A small image captioner, trained from scratch: trained on rendered roads seen from a driver's seat, with toy cars, trees and houses.
Rows from block 6 of the text decoder, named by matrix and row number. Rows with one number belong to one neuron. Each number is 50 + 12 x the weight over its row's rms, rounded and kept within 0 to 99. All counts start at 0. After the name is the row's rms in percent of the matrix's.
# fc1: MLP up (decoder.blocks.6.mlp.fc1.weight, 1536x256), inputs 86-171
# fc2: MLP down (decoder.blocks.6.mlp.fc2.weight, 256x1536, transposed), outputs 86-171
fc1.1086 120:40 62 34 40 53 56 45 31 55 47 65 44 58 54 34 81 55 57 49 59 39 78 61 47 49 54 48 44 47 81 53 45 40 38 82 77 32 52 36 64 54 54 58 42 60 69 34 43 56 36 45 77 56 63 54 33 44 55 57 31 48 68 47 55 35 37 46 59 64 57 51 68 64 25 56 61 61 43 37 45 25 33 38 62 29 57
fc2.1086 092:53 47 21 44 45 37 35 33 39 36 51 66 42 74 51 87 70 65 36 55 49 54 64 68 53 51 47 43 49 59 64 50 40 51 74 64 45 54 36 62 44 55 51 62 63 52 54 61 69 41 46 79 52 47 46 51 51 40 61 37 67 79 53 49 52 43 36 43 56 58 56 82 41 35 43 49 63 56 44 49 55 49 54 59 51 54
fc1.1087 065:58 47 42 45 52 42 34 27 51 69 18 41 57 37 52 61 57 57 74 55 18 40 58 43 23 58 56 39 50 48 30 46 36 45 60 59 44 60 63 58 40 58 55 57 39 47 54 25 54 29 24 17 38 56 39 45 45 56 50 48 32 45 40 45 49 47 57 61 49 48 59 54 77 24 37 54 59 45 28 39 51 26 45 53 41 37
fc2.1087 071:50 51 59 54 59 50 35 46 44 81 65 61 40 26 47 69 47 60 72 51 43 33 45 55 45 47 55 39 61 37 53 48 42 57 43 49 49 56 46 52 42 61 46 29 31 59 54 36 57 42 55 42 54 46 47 64 67 53 50 70 39 32 62 59 53 46 26 41 29 64 52 46 64 46 62 48 33 55 53 77 59 47 72 42 58 35
fc1.1088 083:50 42 20 43 38 51 46 39 57 55 47 59 61 52 43 64 44 50 41 49 46 73 63 59 51 50 46 49 43 68 62 50 59 73 61 57 44 47 58 54 57 73 68 48 67 60 52 41 49 52 58 54 32 52 56 51 40 37 49 30 56 72 42 50 53 42 49 49 40 44 41 68 51 11 43 66 59 39 38 45 49 25 44 55 60 48
fc2.1088 081:49 47 35 48 47 52 35 57 33 58 52 40 25 65 36 76 31 51 50 48 52 51 42 43 45 33 16 42 58 51 46 36 44 60 46 88 37 82 42 61 57 53 52 79 59 66 47 52 75 37 59 58 53 70 55 59 65 57 49 40 75 55 55 41 52 21 38 40 30 67 49 58 50 46 36 64 58 54 41 32 38 43 65 45 58 41
fc1.1089 118:74 57 42 41 71 44 40 39 66 46 27 37 63 60 42 31 73 48 51 26 37 55 48 72 80 50 38 52 47 36 36 48 32 51 35 48 54 54 38 51 54 43 20 48 58 42 38 53 46 44 51 44 60 55 48 51 61 42 64 44 49 57 39 69 46 40 37 45 68 50 32 63 51 56 60 62 67 53 53 58 50 42 54 51 30 41
fc2.1089 096:53 42 40 44 82 59 33 22 54 38 38 42 45 57 33 39 61 57 44 43 44 51 71 74 59 50 54 55 39 47 29 28 47 47 48 54 69 50 51 46 62 33 40 51 73 46 45 54 50 40 54 34 45 46 47 40 66 58 51 50 42 50 38 60 51 60 47 49 53 79 39 58 41 50 46 67 64 41 37 62 58 33 56 62 25 45
fc1.1090 066:64 48 32 48 61 57 34 24 44 74 18 51 56 38 45 64 50 46 73 61 24 43 58 42 26 62 67 35 58 55 36 46 31 51 56 51 59 53 73 52 44 61 50 50 43 45 60 40 53 39 29 14 47 65 38 40 45 50 46 56 44 45 43 32 51 42 65 68 43 50 66 63 76 36 45 54 62 42 21 33 63 26 44 55 46 55
fc2.1090 073:47 56 48 51 67 53 38 43 56 89 59 55 33 25 43 70 49 52 72 48 40 40 44 62 40 55 46 40 69 39 44 47 37 59 42 33 49 60 59 56 72 60 41 35 49 56 56 54 62 42 47 34 54 52 49 53 76 54 44 64 35 30 62 48 56 40 37 36 29 56 62 53 67 56 54 43 35 47 41 75 54 48 75 48 53 43
fc1.1091 061:53 48 62 69 53 50 36 28 54 47 24 59 48 50 30 53 49 49 65 46 17 53 57 45 35 57 66 37 63 47 25 39 44 62 61 47 62 61 52 32 65 41 50 54 50 55 42 35 53 36 50 28 35 39 34 46 45 52 57 43 39 52 50 53 50 33 54 63 41 51 60 51 52 27 54 46 57 59 43 59 69 35 47 55 60 29
fc2.1091 058:41 55 47 74 65 34 32 47 62 79 54 50 46 36 29 67 59 58 52 36 56 55 47 57 42 46 34 42 72 40 53 46 42 55 73 52 48 51 58 46 61 63 36 35 40 77 45 41 65 46 50 28 68 41 53 59 72 55 52 55 50 52 59 59 67 51 40 46 18 60 48 58 53 32 64 51 46 40 39 70 54 42 74 54 47 29
fc1.1092 072:43 33 42 71 60 68 27 54 48 70 42 46 52 68 53 73 57 55 55 46 34 57 71 69 44 69 74 41 47 44 47 48 47 47 47 56 60 53 33 38 50 59 61 60 35 61 56 38 48 28 43 29 46 39 57 54 47 55 38 45 30 52 41 51 63 45 47 60 39 57 66 52 66 38 54 62 53 43 19 53 56 36 39 25 28 43
fc2.1092 072:36 53 48 43 53 62 63 55 53 87 79 54 39 49 44 52 45 56 34 42 64 43 57 36 45 44 53 50 58 23 56 61 53 48 48 57 29 49 45 66 60 52 37 63 30 62 28 27 58 49 29 37 47 74 62 65 51 65 32 63 50 52 50 68 65 45 35 41 33 53 53 52 42 43 53 53 42 60 49 76 45 36 52 39 43 43
fc1.1093 066:71 44 49 48 50 30 40 32 34 58 20 49 71 41 47 62 36 43 60 47 30 38 72 45 26 65 62 24 58 57 27 44 38 43 44 65 65 59 50 34 47 50 50 43 43 32 50 46 44 47 39 25 56 61 34 51 38 47 45 45 46 45 49 54 49 45 68 77 53 57 49 56 70 42 51 60 62 61 24 43 52 28 34 65 45 37
fc2.1093 073:55 50 61 52 76 40 29 51 58 81 60 46 26 43 51 69 49 63 63 35 53 41 59 54 49 51 39 31 58 34 35 54 50 61 38 37 53 54 44 59 60 63 38 29 51 49 51 46 52 48 45 42 58 45 56 58 77 57 35 66 40 29 58 60 54 38 46 54 20 53 54 53 72 55 53 44 45 55 51 69 42 63 86 43 55 46